config.yaml
encoder_activation: "gelu"
encoder_mlp_ratio: 2
encoder_num_experts: 32
encoder_depths: [2, 4, 4]
encoder_widths: [80, 160, 320]
text_encoder_causal: true
text_encoder_width: 128
text_encoder_fused_qkv: false
text_encoder_drop_path: 0.1
beta1: 0.9
max_precond_dim: 1024
max_steps: 6700
batch_size: 128
warmup_steps: 330
Rows from expert 0 of block 7 of the image encoder, named by matrix and row number. Rows with one number belong to one neuron. Each number is 128 + 24 x the weight over its row's rms, rounded and kept within 0 to 255. All counts start at 0.
# up: expert up (encoder.blocks.7.mlp.up, 32x160x320), inputs 128-191
# down: expert down (encoder.blocks.7.mlp.down, 32x320x160, transposed), outputs 128-191
up.29 [168  99 144 129 114  74  93 126 157 120 102 115 160 113 106 164  95 161  79 140 130 103 175 120 152 126 140 125 127  90 112 114 147  95 133 124 125 111 157 162  95 150 118 117 158 121 112 106 152 147 153 181 109 186 106 143 137 181 120 114 127 137 158 110]
down.29 [128 165 134 146 136 134 136 118 112 126 124  99 146 148 142 139  99 133 145 132 123  87 143 107 120 154 182 138 144 115 151 164 110 146 138 140 133 135 159 141 110 124 143 163 145 124 117 113 131 117 119 137 152 109 124 126 127  85 146 159 164 116 104 111]
up.30 [136 113 134 141  88 130 147 140 124 132 128 179 162 152 119 114 126 113 122 130 107 129 124 137 157 133 151 127 137 142 191  91 113 121  90 115 129 126  98 122 156  68 153 133 183 114 153 143 145 107 127 104 154 142 149 108  98 102 141 157  97 142  92 115]
down.30 [121 137 111 128 172  98 162 132 141 185 140 155 123  82 126 137 149 119 131 126 120 110  94 102 127 102 151  62 101 185 103 110  97 133 160 116 122 111 130 209 104 138 112 102 119 124 104  91  51 138  67 136 119 131 108 153 128 183 114 118 175 161 105 122]
up.31 [101 152 117 146 113 162 124 146 109 174 113 145 143 124 115 129  94 175 102 114 129 118 130 161 139 190 167 120 156 130 105 122 137 166 148 138 103 133 127 105 139 100 110 117 142 155 116 110 120 127 115 111 117  90 109 141  82 146 121 133 127 138 163 115]
down.31 [125 134 136 174 124 119 116 101 104 155 104  84 118 114 138 103  89 140 137 133 141 132 124 128 160 155 107 118  69 156 108 146 134  96  86 118 140 113 117 121 135 104 167 152 120 155 170 116  85 124  95 132  74 134 129 174 134 104 129 105 106 130  90 108]
up.32 [116 130 160 152 101 102 157 136 136 110 126 165 167 142 162 153 165 144 132 163 136 118  93 142 134  87 158 113 139 152 143  79 145 152 138 110 153 136 120 157 127 144 151 215 176  88  87 124  90 111 121 145 123 139 125 128  86 176 147 118  87 135 131 145]
down.32 [160 106 106 129 132 112 178 143 135 102 109 135 137 147 104 143 115 160 111 116 137 117 145  89 133 137 120 130 137 113 133 153 204 172  79 141 148 138 119 107 157 146 117  71 122 172 110 123 163 130 181 138  82 130 142  83 133 109 132 135 134 132 119  42]
up.33 [136 139 114 171 136 161 159 107 150 106 128 120 129 130 132 143 120 148 130 126 141 131 146 116 153 131 104 138 135  91  88 134 108 105  85 137 154 133 118 129 112 137 129 174 157  96  62 121 107 129  60 165 184 148 121 147 112 181 123 153 145 153 143 163]
down.33 [134 167 123 166 143 112  92 148 105 106 154 140 156 137 123 124 113 119 147 139 105 132 131 120 104 119 137 117 113 148 136 140 184 138 158 115 118 130 168 146 100 132 116 127 135 121  79 238 126 134 122  71 131 155  90 106 125 144 150 144 124 103 139 108]
up.34 [106 141 157 115 130  84  95 118 124  82 116 136 104  84 176 135 127 125  82 124 143 142 107 112 150 148 130 129 128 142 118 130 139 122 131 157 154 127 100 105 136 138 151  88 126 117 120 148 138 149 136 141 123 141 130 162 142  87 147  91 115 158 104  92]
down.34 [140 141 122 114 161 153 109 144 124  67 140  99 113 177 123 137 108 158 133 125 118 147 116 178 116 109  82 109 134 122 162 153 175 144 136 148 127 105 131 135 116  98 156 131 169  84 140 178  96 116 136 112 142 131 130  93 130 178 108 118 147 138 115 135]
up.35 [106 107 128 104 131 113 134 142 106 127 116 140 149 176 113 170 141 158 144 133  94 125 134 134 137 101 146 156 116 159 142 122  99  98 154 102  81 104 134  96 114 188 162 133 117 114 161 112 115 116 139 131 123 105 123  87 117 148 143 152 155 124 122 111]
down.35 [129 113 145 144  64 112 115 104 148 142 143 127  93 127 111  83 148 122 137 115 123 137 134 120 118 181 128 124 158 110 123 150 150 105 102 119 145 148 146 119 119 108 105  89 154 128 114 113 126 114  84 171 149 112 113 141 122 120  99  93  99 136 129 143]
up.36 [121 133 122 119 124 121 139 127 156 138 132 103 106 173 147 139 111 102 107 128 130 138  70 139 136 145  98 157 142 143 102 155 141 124 121  70 117 111  83 106 130 100 116 103 147 119 186 155 119 158 114 130 159 155 114 179 150 137 146 133 112  89 130 109]
down.36 [147 179 117 145 120 183  83 133  94 126  93 129  93 132 127  73 184 143  87 122 120 160 153  93 130 105 138 149 122 172 149 154 144 119 121 123 102 101  97 151 146 144 146 124 136  93 104 176 141 121  76 121 145 113  97 161 127 102 124  81 127 153 170 175]
up.37 [132 118 163 132 130 133 119 122 143  91  66  93 109 120 145 108 143  39 119  85 140 163 145 127 146  92 147 138 108 190 123 107 136 133 110 153 111 134 122 133 161  90  77 149 121 112  83 132 136  86 131 140 135 109 110 118 140 117 144 112 172 139 102 133]
down.37 [124 147 138 111 132 136 109 134 118 153 118 125 127  92 158 135  95  64  94 171 148 150  97  98 132 138 175 175 117 125 200 122 183 127 116 100 135 157 146 124 112 102 156 155 116 116 125 125 121  93  64 167 134 144 174 161 116 109 138 144 119 136 123 128]
up.38 [124 134 136 143 114 113 165 134 128  99 103 107 142 129 149 106 100 118 142 108 124 131 144  82 100 151 155 117 137 154 104 100 182 118  83 171 109 124 138 144  92 100 137 130  99 150 169 143 144 125 118 166 112 139 128 139 122 103 116 150 135 138 143  95]
down.38 [141 145 111 104 137 124 128 131 152 153 134 125 104 143 105 150 112  36 114 160 124 133 128 143 121  77 122  96 166 170 179 111  96 102 128 135 144 117 127 118 139 174 166 122 149 109 129  78 164 120  89 150 116 157 170  94 127 167 131 125 130 132 124 135]
up.39 [131 140 124 140 166 102  79 139 142 141 167 113  82 101 146 139 138  86 105 188 124 157  94 123 124  80 135  97 140 128 109 102 124 116 101 127 154 190 127 133 121 150  95 142 115  69 124 139 152 133 172 131 151 104 100 175 106 112 130 120 139 121 109 111]
down.39 [148 110 133 134 133 143 160 139 123 109 122 120 114 180 132 107 134  68 115 112 164 134 120  97 171 155 120 137 124 109 148 140 115  90 118 129 140 172 168 163 151 150 109 159 106 131 117 134  98 128 106 113 101  88 141 130 153 119 174 117 116 150 167  91]
up.40 [157 121 119  94 111 142 115 104 169 126 135 131 131 126 107 162 121 106 110 120 130 164 130 148 140  97 151 145 111 147 141 116 145 123 101 148 121 139 171 135  91 108 119 136 135 100 172 120 109 129 129  97 119 120 114  96 113 145 128 156 131 120 144  96]
down.40 [109 115 133 131 100  88  94 107 139 102 146 143 165 157 142 148 134 102 135 112 159 133 132 109 149 122 169 137 139 141 151  93 139 115 123  55 108  95  99 132 126 135 164 152 143 133 160 105 115 114  61 175 140 144 136 145 138  88 145 133  83 131 117 122]
up.41 [139 141 153 155 143  92 138 123 121 127 118 159 122 144 117 139 131  96 112 148 136 151 138 107 145  93 124 133 103 120 109 134 142 145 135 169 115 115 124 104 146 142 160 127 117 113 128 129 104 119 140 141 136 128 124 120 167 125 105  96 109 153 129  89]
down.41 [144 137 110 129 137  91 127 138 103 117 148 136 131 113 154 121 144 130 121 114 120 135 123 138 138 123 141 101 134 131 110  95  70 136 160  85 101 121 140 136 111 134  95  84 126  98  70 125  88 109  84 168 153 137 154 175 116  97 121  94 113 134 145 111]
up.42 [ 85 168  70 135 131 127 122 116 134 177 166 196 124 121 149 133 118 182 131 146 103 153 120 142 132  94  97 137 123 112  93 132  93 131 142  80 103 123 162 124 107 143 157 131 103  77 134 127  97  91 186 133 127 155 146 111 158 124 128 139 108 157 114 136]
down.42 [ 86  63 178 147 136 155 167 134 133 160 107 124 166 127 107 127 123 172 144 100  96 132 170 166 116 150 151 119 136 127 103 107 133 113 123 109 119 121 124  96 116 129 149 150 175 176 113  80 106 122 131 106 113  95 179 114  79 137 128 124 127 142 107 107]
up.43 [126 155 128 106  98  99 140 121 160 114 142  74 127 144 160 146 136  95 145  84 123 107 158 121 118 118 119  85 117 118 133 118 113  92 114 148 142 138 131 149 116 153 150 115 144 100  77 106 154 129  68 151 144 154 119 129 131 164 137 103 126 128 149 129]
down.43 [159 158 132 130 185  96 121 116 132 113 117 117 132  81  92 124 135 132 117 115 135 110 104 117 122 145 151 141 135 109 119 116 131 132 225 147 105 147 139 149 140 126 127 179  79 125 106 162 128 128 162 140 115 175 134 118 118 139 125 124 133 114 108 145]
up.44 [142 156 125 125 163  87 112 107 112 122  87  98 122 131 100 113 119  65 116 106  99 140  95 109  88 134 121 147 100 104 129 167 176 149 111 122 140 120 165 129 137 135 115 100 125 113  79 114  99  99 157 118 147 128 100 103 126 123 125 128 156 131 120 129]
down.44 [118  72 154 168 133 135 175 157 113 120  90 137 136 130 120 154 100  91 116 118 117 114 115 136 127 147 148 100 137 164 104 110  98 155 138 103 125 143 146 112 170 167 154 110  96 135 166 159 144 122  97 173 125 112 147  98 127 102 123 145 118 130 151 169]
up.45 [ 98 150 151 145 122 158 133 122 188 114 143 215 144 173 142 136 109 156 101  59 147 118 143 123 162 142 121 140 159 122 157 152 118 108 114  63 129 101 146 168 106 113 153 163 124 169 172 109 142 119 143 164 116 129 150 104 132 145 110 129 127 108 147 115]
down.45 [116  70 133 146 133 125 114 157 130 118 103 142 137 130 107 149 157 129  85 166 110 131 151 123 166 101 160 130 136 139 104 115 138 130 111 147 131 127 143 148 138 101 107 142 141 193 157 126 107 118 122  85 130 101 183 173 152 124 110 127 142 146 117 112]
up.46 [145 103 152 109  88 143 129 158 122 147 128 179 110  78 141 121 142 115 126 110 142 110 151 133 153 112 145 140 157 154 169  94 144  96  80 114 140 113 149 164 134 114 135 163  86 148  93 135  94 111 118 109 136 130 161 101 135 142 137 120 140 156 124 119]
down.46 [137 148 131 125 100 110 134 149 158 139 155 151 172  95 124 113 111  76 125 105 136 133 160 103 156  77 174 118 151 132 135  96 145 128 144 126 109 128 134 100 147 104 127 134 129 170  93 139 119 132 121 108 128  99 164 151 125 117 104 177 151 137 165 132]
up.47 [135 163 135 137 159 102 137 131 114 114 140 203 128 154 151 139 116 160 180 119 145 124 153 150 143 141 119 120 120  77 137 139 144 123 128  79  88 130 106 162 124 113 142 133 110 134 122 124 135 131 180  83 162 169 145 135 155 127 137 146 116 133 115 118]
down.47 [143 114 166 118 161  85 128 114 146 132  99 128 135 117 151 124  76 133 111  97 111 142 123 138 134 135 130 171 132 102 109 155 112 129  73 182 123 149 139 129  85 118 139 117 144 113 146 140 128 125 135 168 112 115 142 190 103 104 149 136 130 127 133 104]
up.48 [135 183 158  99 157 122 153 112 112 108 133 147 165 156 158 127 142 106 131 148 149  87 160 113 151 111 133 108 106 144 128 140 130 132  82 131 128 122 162 113 108  91 133 134 102 102 129  45 117  99 171 106 142 125 138 149 125 112 133 146 136 152 144 157]
down.48 [120 149 117  94 130 127  40 137 132 150 112  94 123 182 157 136 100 122  96 115 133 121 132 140 126 149 122 126 133  79 147 134  88 106 154 126 118  84 118 129 155 172 120 126 156 133 151 118 137 115 169 102  84 126 125 138 115  95 122  87 117 128 111 116]
up.49 [141 119 173 151  89 175 153 142 136  96 139 144 116 122 140 109 108  87 152  49 113 105 149 150 165 123 111 163  99 157 191 105 115 109 139 123 116 111 145 156 141 105  80 145 164 106 107 123 137 137 149 105 114 121 138 118 152 148 108 144 128 100 100  42]
down.49 [152 102 116 142 131 110 100 116 121 134 130  93 130  98 136 116 149  65 102 141 118 106 119 124 145 117 126 170 130 120 110 130 130 136 121 126 130 155 138 133  86 130 179 127 111 115 165 138  86 167 115 126 102 132 135 132 151 113 152  95 115 159 123 177]
up.50 [139 159 113 172 152  73  69 121 113 125 127 173 132  95 124 112 143  99 180 162 131 161  96 129  93 124  91 123 121 136 121 148 134 124  98  89 130 124 172 113 135 119 125 121 100 132 125 111 143 121 134 126 151 109 125  93 159 153 127 130 178 131 116 148]
down.50 [100 139 154 139 133  92 157 136 130 129  95 120 111 138 161 139 113 179 118 130 111 125 124 141 128 158 141  70  69 146 107 106 145 128  76 117 128  82 124 135 133 139 160 121 157 150 124 145 133 127 118 138 118  80 149 126 127 119 139 122 145 141 108  72]
up.51 [143 147 113 147 130 143 116 117 118  95  88 145 133 145 132 118 153  82 141 125  90 124 112 123 106 156  94 139 110 119 160  98 147 124 107 118 172 121 119 135  99 149 156 117 127 204  79 163 143 146 124 132 141 127 112 117 141 157 116 128 128  73 155 129]
down.51 [157 109 120  98 152 124  93 100 153 106 136 135 123 109 131  97 115 163 145 120 118 123 135 103 126 105 100 112 134 100 141 125 139 142 139  74 129 111 116 149 189 168 170  92 111 111 143 110  91  96 124 123 116 133 133 111 123 107 130 128 177 123 146 148]
up.52 [105 102 146 105 126  75 118 126 137 107 153 171 132 161 109 122 118  82 101 115 126  85 156 108 144 124 145 145 141 115 163  83 104 144 122 126 146 121 119 145 149  97  65 132 128 110 139 182 142 165  87 129 148 122 168 147 121 173 118 140 130 128 143 122]
down.52 [146 144 113 133 115 115 103 105 128 140 105 106 161 147 158 190 140 180 126 140 122 124 131 155 120 118 157 125 118  72 123  99 141 117 155 102 152 120 158 121 119 133  71 105 160 125 126 157 124 107 112  95 147 121 134 156 131 156 138  91 136 130 131  59]
up.53 [100 130 115 124 114 138 149 118  97 141 150 162 119 104 146 139 125 169 147 140 126 111 182 121 129  90 164 160 143 116 100 140 126 130 129 126 135 126 120 176 173 138 112 134 104 151  91  97 138 133 179 105  75 102  86 142  76 103 123 136 121 137 118 146]
down.53 [174  88 131 126 143  95 144 119 135  89 144 192 107 149 137 117 142  87 128 108 150 100 143 122 109 112 147 151 149 108 107 156 155  76  96 135 127 107 147 120 164 107 157 102 150  86 101 112  91 136  89 162 120 130 135 156 126 122 120 104 159 113 127 111]
up.54 [123 133 158 116 123 148 126 160 120 186 150  79  92 186 121 156 132 154 141 147 137 132 136 136  96 148 101 142 162  62 116 118 130 129 131 146 111 120 121 140 127 147 143 145 152 129 153 126 137  47 146 162 118 176 157 140 110 185 147  99 115 112 138 135]
down.54 [123 129 105 139 110 133 103 118 107 160 143  91 184 120 160 140 129 112 136  88 129 110 106 120 114 149 131 135 153 168 110 101 204 158 148 118 150 121 108 104 130 113 149 121 128  91 121 140 140 114 109  85 160  98 149 122 159 109 105 154 145 143  84 152]
up.55 [100 133 145 176 108 115 154 111 152 129  89 101 156 128 169 112 100  96 128 112 116 120 119 112 116 121 113 113 142 186 132 116 112 148 108 168 124 138 159 136 143 105 118 139 158 144  81 106  97 110 127 106 147 117 145 145 152 127 130 136 139 148  78 131]
down.55 [130 165  97 109 128 100 153 120 141 142 115 109 186 194 125 132 133 220 125  88 131 132 138 139 152 102 120 140 180 135 153 103 109 154 128 133 143 141  73 106 117  79 126 111 128 133 175  98 137 119  97  96 137 142 102 126 123 119 154 127 137 116 136 117]
up.56 [116 172 153 123 141  78 116 118 162 116 131  66 100 140 153 119 130 193 163 123 137  96 181 122 168 181 115 116 127 143 112 136 120  71 144 110 108 139 102  97 134 148 114 106 157 151 115 178 111 121  99 156 133 151 138 115 124 106 142  79 149 125 145 135]
down.56 [121  83 166 104 166 141  94 120 123 133 166 149 162 146 122 119 175  83 139 110 108 151 107 118  94 105 105 132 131 144 112 152 124 130 141 128 139 125 143 147  93 114 134 151 122  97 102 117  95 103  94 122 122 129 113 118 173 134  94 142 122 115 140  94]
up.57 [139 118  84 123 111 117 157 109 143 152 138 126 135 111 150 151 140  99 142  92 155 134 143 137 138 119 100 128 100 175 177 104  92 115 163 131 139 132  89 119 127 114 134 134 145 129 140  83 109 129 142 136 154  90 138  81 133  90 119  96 142 101 106 107]
down.57 [118 108 127 122 148 110 115 128 122 108 144 108 134 134  95 142 141 104 131 109 135 129 120 111 122 153 140 124 148 133  92 120 112 141 135 125  96 122 106 147 131 103 120 158 113 145 124 117 100 152 171 154 143  98 127 159  87 169 136 125  72 108 138 173]
up.58 [145 202  80 133 139 117 176 145 104 125 130 122 171 145 177 173 151 122 163 158 151 116 168 123 165 104 115 136 144 154 131 151  97 142 184 120 171 118  86  95 144 118 138 187 160 159 128 129 168 165 117 125 140 147 128 122 159 164 125 121 140 167 169 103]
down.58 [121 162 134 114 121 195 153 134 112 123 166 116 137 112 130  92 131 121 144 146 161 116 148 144 122 136 157 130 144 179 134 146 165 139 145 121 133 136 134 104 124  89 133 127 135 130 126 144 160 140 114 118 111 105 112 154 132 169 141 105 137 110 164 107]
up.59 [124 115 134 153 138  85 145 100 121 157 123 112 109 111 151 127 115 128 139 171 158 140 102 126 116 137  97 118 119 167 154 140 142 163 134  95 123 118 145 127 143  90 140  71  64 164 134 158 158 154 142 114 108 150 161 106 140 132 120 108 143  94 100  61]
down.59 [136 122 134 124 104 110  95 113 129 142 155  83 137 116 119 140 120 102 148 108 178 150 143 103 117 107 123 145 127 120  99 159 151  86 106 155 137 138  97 122 156 150 131 136 154 128 162  83 129 120 135  94 127 136 136 102 129 131 153 143 106 140 138 166]
up.60 [127 145 120 113 118 163 139 128 103 115 134 114 136 167 108 129 154 174  92  94 119 135 149  91 100 112 128 151 125 132 153  85 120 127  90 161 146 145 119  98 133 113 139 139 164 117 119 138 148 136  94 134 148 166 147 160 120 120 127  92  98 108 174  72]
down.60 [130 126 141 121 155 125 145  79 115 139 107 118 118 113 150  98  94 103 102 131  97 153 128  95 124 154 129 127 104 172 143  99 117 107 115 139 111 106 146 132 137 135 166 100 146 149  70 130  87 118  84 168 126 119 146  80 105 142 130 141 166 138 105 137]
up.61 [148  83 147 141 131 163 165 136 165 123  74 199 127 129 125 129 134 155 173 124  94 130 133 141 127 105 119  95 130 132 129 140 112 110 171  95  45 133 121  96 111 123 167 114 123 127  84  88 115 147 120 140 134  95 137 125 138 126 136 135 119 182 106 129]
down.61 [119 108 154 121 115 121 133  95 103 128 146 116 115 127 113 107 134 129 141 101 152 139 145 139 134 131 166 156 114  77 138 102 113 127 127 164 149 135 119 161  78 178 127 119 107 151 191 121  94 119 172 154 134 135  87 116 133 139 117 105 171  98 129 140]
up.62 [150 157 120 147 125 133 148 119 135 119 116 183 155 138 126 114 161 129 150  48 119 114 172 103 114 163 170 117 101 121 156 150  84 134 114 125 144 118 153 181 132 100 152 116 117 123 183  96 133 162 133 131 138 141 102 146 128 105  98 102 194 136 181 128]
down.62 [104 121 111 156 123 150 123 139 113 170 133 176  99 106 104 116  83 114  84 145 112 137 128 132 113 141 183 126 135 191 170 127 138 122 145 121 121 127 132 125 133 112 132 133 137 175 127 101 136 158  79 127 109 153 151 138 136 152  97 116 111  93 187 120]
up.63 [133 135 102 134 124 141  96 169 109 151 135  87 108 139 154 149  70 161 132  59 132 111 146 134 155 161 122  91 100 134 151 149 113 100 136 122 105 147 145 117 176 161  91 148 149  98 184 137 144 115 122 140 146 168 133 152 135 129 120 124 141 126 131 148]
down.63 [143 114 125 129 155 149 135 123 138 135 109 140 145 142 135 149 121 179 125 140 129 147  99 104 123 156 140  85  89 157 113 127 136 128 116 131 106 127 173  86 186  86 140 153 117 132 139  32 114 115  77 125  66 164 156 134 143 119 133 134 117 135 121  98]
up.64 [103 159 123 110 151 142 134 128 127 133 107 163 107 121 122  96 120 104 100 127 155 125 156 113 136 108 125  99 141  99  91 132 169 119 105 194 156 115 178 154 135 160 122 145 124 126 107 144 120 127  62 136 139  89 104 118 132 160 125 156 117 177 133 164]
down.64 [122 143 115 121 110 138 130 144 106 122 117 106 137 115 141  90 144 133 131 142 104 151 176  97 118 116 152 149 117 152 139 114 137 139 107 118 124 127 143 118 150 146 136 127 108 141 119 207 144 139 110 109 140 118 108  92 110 137 114 131 114 141 105 117]
up.65 [134 145 168 116 174 110 107  94 118  98 137 148 144 128 133 124 129 132 157 110 148 153 143 107 125  96 171 133  75 102 128 146 157 128 112 157 151 139 162 129  99 133 121  87 137 123 118 148 147 131 160  99  80 121 124 145 119 147 127 100 132 123 111 166]
down.65 [136  94 147 136 159 118 190 132 133 105 162 138 107 110 118 123 135  85 105 118 125 126 135  99 156 130 153 118 139 116 104 102 124 107  78 133 134  86 141 136 133 135 143 164 147 133 158 119 117 111 131 172 123 136 176 105 121 112  99 153 138 130  76 121]
up.66 [129 141  92 153 131  98 100 141 121 152 144 109  90 100  91 116 100 110  97 126 130 179 193 155 114  99 148 112 151 175 134 143  96 143 141 126 121 135 169 147 134 109 133 180 160 112  82  61 172 151  86  80 103 198 126 106 101  94 122 162 143 104 103 156]
down.66 [171 156 155 127 108 116 142 112 153 100 144 130 153 146 137 148 136 148 127 129 172 134 143 125  94 129 111 121 121 127 131  99 150 117 137 136 127 120  82 153 132 142 118 139 107 129 119 113 130 111 181 142 124 125 114 158 102  86 149 139  95 110 139 104]
up.67 [167 144 116 154 116  60 124  84 144  94 157 142 157 141 132 107 171 120 126 152 124  97 175 116 143 109 177 138 116 104 161 120 120 111 121 147 109 159 104 109 159 120 163 134 102 150 206 106 134 129  89 126 109 125 127 147 142 161 130 133 106 160 140 150]
down.67 [127 170 172 119 124  89 116 134 117 133 123 142 109 121 123 159 121 137  95 176 126 110 114 104 157 120 112  90 154 117 127 144 133 150 159  82 138 129 128 133  89 154 123 129 159 127  52  61 118 126 128  70 147 138 138 132 146 131 160 116 141 123 137  76]
up.68 [150 175  57 104 127 119 100 145 150 148 118 178 169 130 107 142 161 101 121 123 126 104  93 140 130  87  96 128 127 151 156 135 101 127 164 132 135 126 131 169  91 170 114 126 141 155  97 153 110 168 143 149 131 131 147 144 137 129 144  92 159 155 119  93]
down.68 [132 114 155 156 118 169 129 122 140 179 145 171 117 133 121 105 115 163 118 119 143 137 113 111 124 147 139 145 104  96 124  78 136  86 169 137 163 112 171 101 110 149 115  71 117 140 112  95 166 102  81 180 123 132 142 126 104 176  90 116 171 131 124 134]
up.69 [109  83 169 108 120 173 124 129 128 103 126 172 105 159 111 124  87 165 126 132 139 134 164 130 129 108 141 132  90 114 119  91 128 141  89 102 132 157 123 141 150 116 135 112  85 134  80 145  98  60 134 106 132 123 156 122 119  95 142 124 124 134  89 135]
down.69 [129  90 131 104 112 119 111 133 154  85 119 125 135 141 137 130 104 162 131 119 131 122 148 143 131  75 134 173 105 142  95 150  81 168  97 142 111 129 145 168 130 109 109 114  92 120 187 158 137  94  96  95 101 148 118 100 155 123 105 138 117 167  87 146]
up.70 [117 121 123 106 123 159 132 130 148 145 114 177 116 128  61 109 143 100 107 118 115 130 126 162  93 123 134 126 147 109  80 114 136 116 111 120 164 114 108  98 119 115 131 130  68 162  62 159 116 111 171  86 114 149 135  86 110 128 133 115 139 117 107  51]
down.70 [120 112 101  83 149 149 158 146 120  97 122  88 170 187 136 118 124  62 187 151 133 150 162 100 161 126 149 129 163 125 124 101 166 148 139  91  94 113 117 111 114 142  82  85 117 127 144 110  98  94 139 156 142  86 133 152 150  90 124  84  88 121 153 145]
up.71 [160 138 161 101 127 162 107 121 171  91 138  58 123 150 140 119 108 105 134 194 111  98 108 139 131 128 156 155 144 101 121 104 128 139 137 176 155 121 101  87 115 121 116 120 131 122 130 122  75 130 128 111 161 114 156 129 105 135  72 125 118 131 156  96]
down.71 [139 133  78 107 138 126 171  96 130  86 137 105 171 160 137 110 102  82 110 120 128 136 118 100 116  86 112 149 139 159 129 151 126 153 127 106 127 127 157 137 123 134 169 103 146 131 111 140 135 170 101 201  80 147 118 178 137 116 137 141 114 120 144 140]
up.72 [124 138 127 132 134 148 111 108 146  89 124 149 156 153 102 140 132 144 138 177 144 155 141 128 140 161 149 119  98 181 158 107 113 153 175 110 155 114 109  90  81 140 119 143 181 187 122 158 121 117  95 162 128 154 144 129 138 144 134 109 118 147 103 106]
down.72 [132 103 110 139 117 154 111 106 116 167 145 116 136  97 134 101 173 110 136 100 126 158 159 118 117 170 122 135 159 113 128  99 104 105  92 146 127 100 129 111 145  99 130 128 113 166  54 131 151 123 111 151 128 111 122 102 137  96 118  93 153 124 155 176]
up.73 [161 111  65 149  96 115 125  86 165 131 154  14 112 145 153 123 133 167 116 126  89 148 102 148 126 138 108 156 122 140  75 123 137 115 130 120 142 154 148  89 136 126 125  96 143 190 195 154 129 138 102 130 118 112 116 132 117 136 137 134  98 121 138 148]
down.73 [114 152 122 130 141  94 137 114 141 187 163 102 130  90 133 101 130 114 135 161 129 134 116 138 137  90  66 147 107 154 159 148 165 142 111 102 143  93 104  93 154 174 173 136  98  53 159 114 146 119  90 162 106 115 114 132 139  97 162 118  96 101 141 160]
up.74 [168 124 174 146 154  95 127 155 142 105 126 146 131 156 159 130 151 131 140 180 103 115 134 115 100 160 123 134 169 134 117 155 118 103 186 117 136 151 142 159 105 153 125 177 149 136 128 133 130 100 158 136 151  95 125 131 153 140 131 106 100 114 138 154]
down.74 [128 134 140 128  86 127 104 137 143  51  74 137 132 177 156 124 119 154 117 156 132 143 148 127 130 140 135 129 125 110 123  93 147 109 136 116 101 132 148 128 143 145 169 158 143 133 120 116 106 151 137 120 145 110 125 131 114 115 115 147 123  92 131 149]
up.75 [135 225 139 144 157  74 137 133 135 136 126 145 120  89 125 159 124 115 167 114 107 116 137 112 170  95 109 115 159 113  80 110 111 158 126 156 144 119 168 144 103 129 136 141  92 119 147  72 147 139 111 125 116 102 123 108 110 136 122 113 129 115 158  75]
down.75 [150 124 155 157 137 150 119 178 143 145 130 126 116 118 147 106 143  72 117 111 133 119 123 136 108 141 155 111 143 110 103 131 122 135 172 140  90 140 109  94 129 132 131 121 183 114 180 154 163 111 114 102 149 111 142 141 143 106 127 135 130 118 150 137]
up.76 [131 144 110 169 127 191 118  93 125 118 113  98 140 129 115 126 139 188 104 113 114 115  97 105 139 150 108 142  97 117 131 116 132 112 125 108 156 120 159 136 104 135 109 134 101 127  86 231 130 127 125 116 115 129 113 109 147 105 111  85 122 172  88 122]
down.76 [118 116 109 158 107 118 131 154 128 136  91  84 159 113 124  94 155 110 127 127 136 126 131 114 137  76 134 116 120 110 114  99 119 163 140 172 124 125  97 107 121 146 133 151 118 113 130 108 138 103 118  93 162 117 113 159 148 142 104 119 119 103 131  55]
up.77 [ 80 125 137 186  94 137  93 125 147 161 118 198 113  59 101 104  88 111  78  99 126 126 142 123 138 104 146 131  91 163 114 125 129 109 172  79 134 119 105 137 115 144 133 117 141 119  78  77 127 154 140 133 129 123 103  97 141 160  96 126 124  94 107 108]
down.77 [169  33 122 133 124 131 117 118 129 137 141 125 157 139 162 127 107 112 119 201 147 122 114 136 172 110 143 120 136  61  94  91 146 123 108 131 122 133 119 131 147 154 138 149 121 190 150  90 127 133 110  95  73 141 172 103 123 126 136 161 141 149 155 146]
up.78 [109 150 120 101  85 109 117 127 121 127 172 156 108 110 123 101 161 183 129 146 122 145 138 127 136 127 154 127 144 143 137 113 103 153 173  90 119 131 132 151 153 171 137 129 150 110 122 165  98 125 124 101 141 116 108 105 109 112 139 145  93 130 121 167]
down.78 [123 144 136 155 147 113  99 126 100 140 127  93  87 140 153  99 127 124 121 148 134 120 134 132 126 130 146 173 140 141 154 106 178 132  87  91 106 120 150 112 157 112 142 175 122 130 146 102 118 147 110 152 158 131  98 126 111 148 140 126 166 126 143 130]
up.79 [130 176 117 124 134 185 128 112 146 142 133  71 105 138 126 128 116 185 135 137 115 124  99 136 112 105 117 141 124  92  98 123 146 132 102 170 135 105 163  88 112 131 120 126 153 129  82 143 125 159 130 118 151 109 126 125 137 127 134 130 126 127 155 166]
down.79 [143 182 128 139  91 101 107 148 145 125 124 132 134 123 110 151 127  96  98 147 127 135 146 114 141 102 146 119 147 157 172 118 170 135  94 123 133 133 135  42 138 117 119 108 153 138 113 147 148 157  97 118 128 115 105 108 139  81 139 130  87 121 128  99]
up.80 [131 150 160 124 145 135 122 125 102  67 139 113 131 143  85 131 130  66 153 142 111 119 137 146 130 151 145 128 133 148 107 142 111 109  65 124 169 125 162 145 189  79 134 147 101 136 110 179  81 138 133 149 138 147 135 104 121 106 116 115 138 144 138 152]
down.80 [162  88 126 101 108 140 167  99 123 115 121  87 145 153 126 129 139  63 138 140 105 122 100 149 154 111 112 127 103 167 161 110 144 123 159 113 134 150 171  87 150 172 123 134 147 156 121 156 154 112 121 149 127  85 153 114 122 180 133 119 106  97 113  74]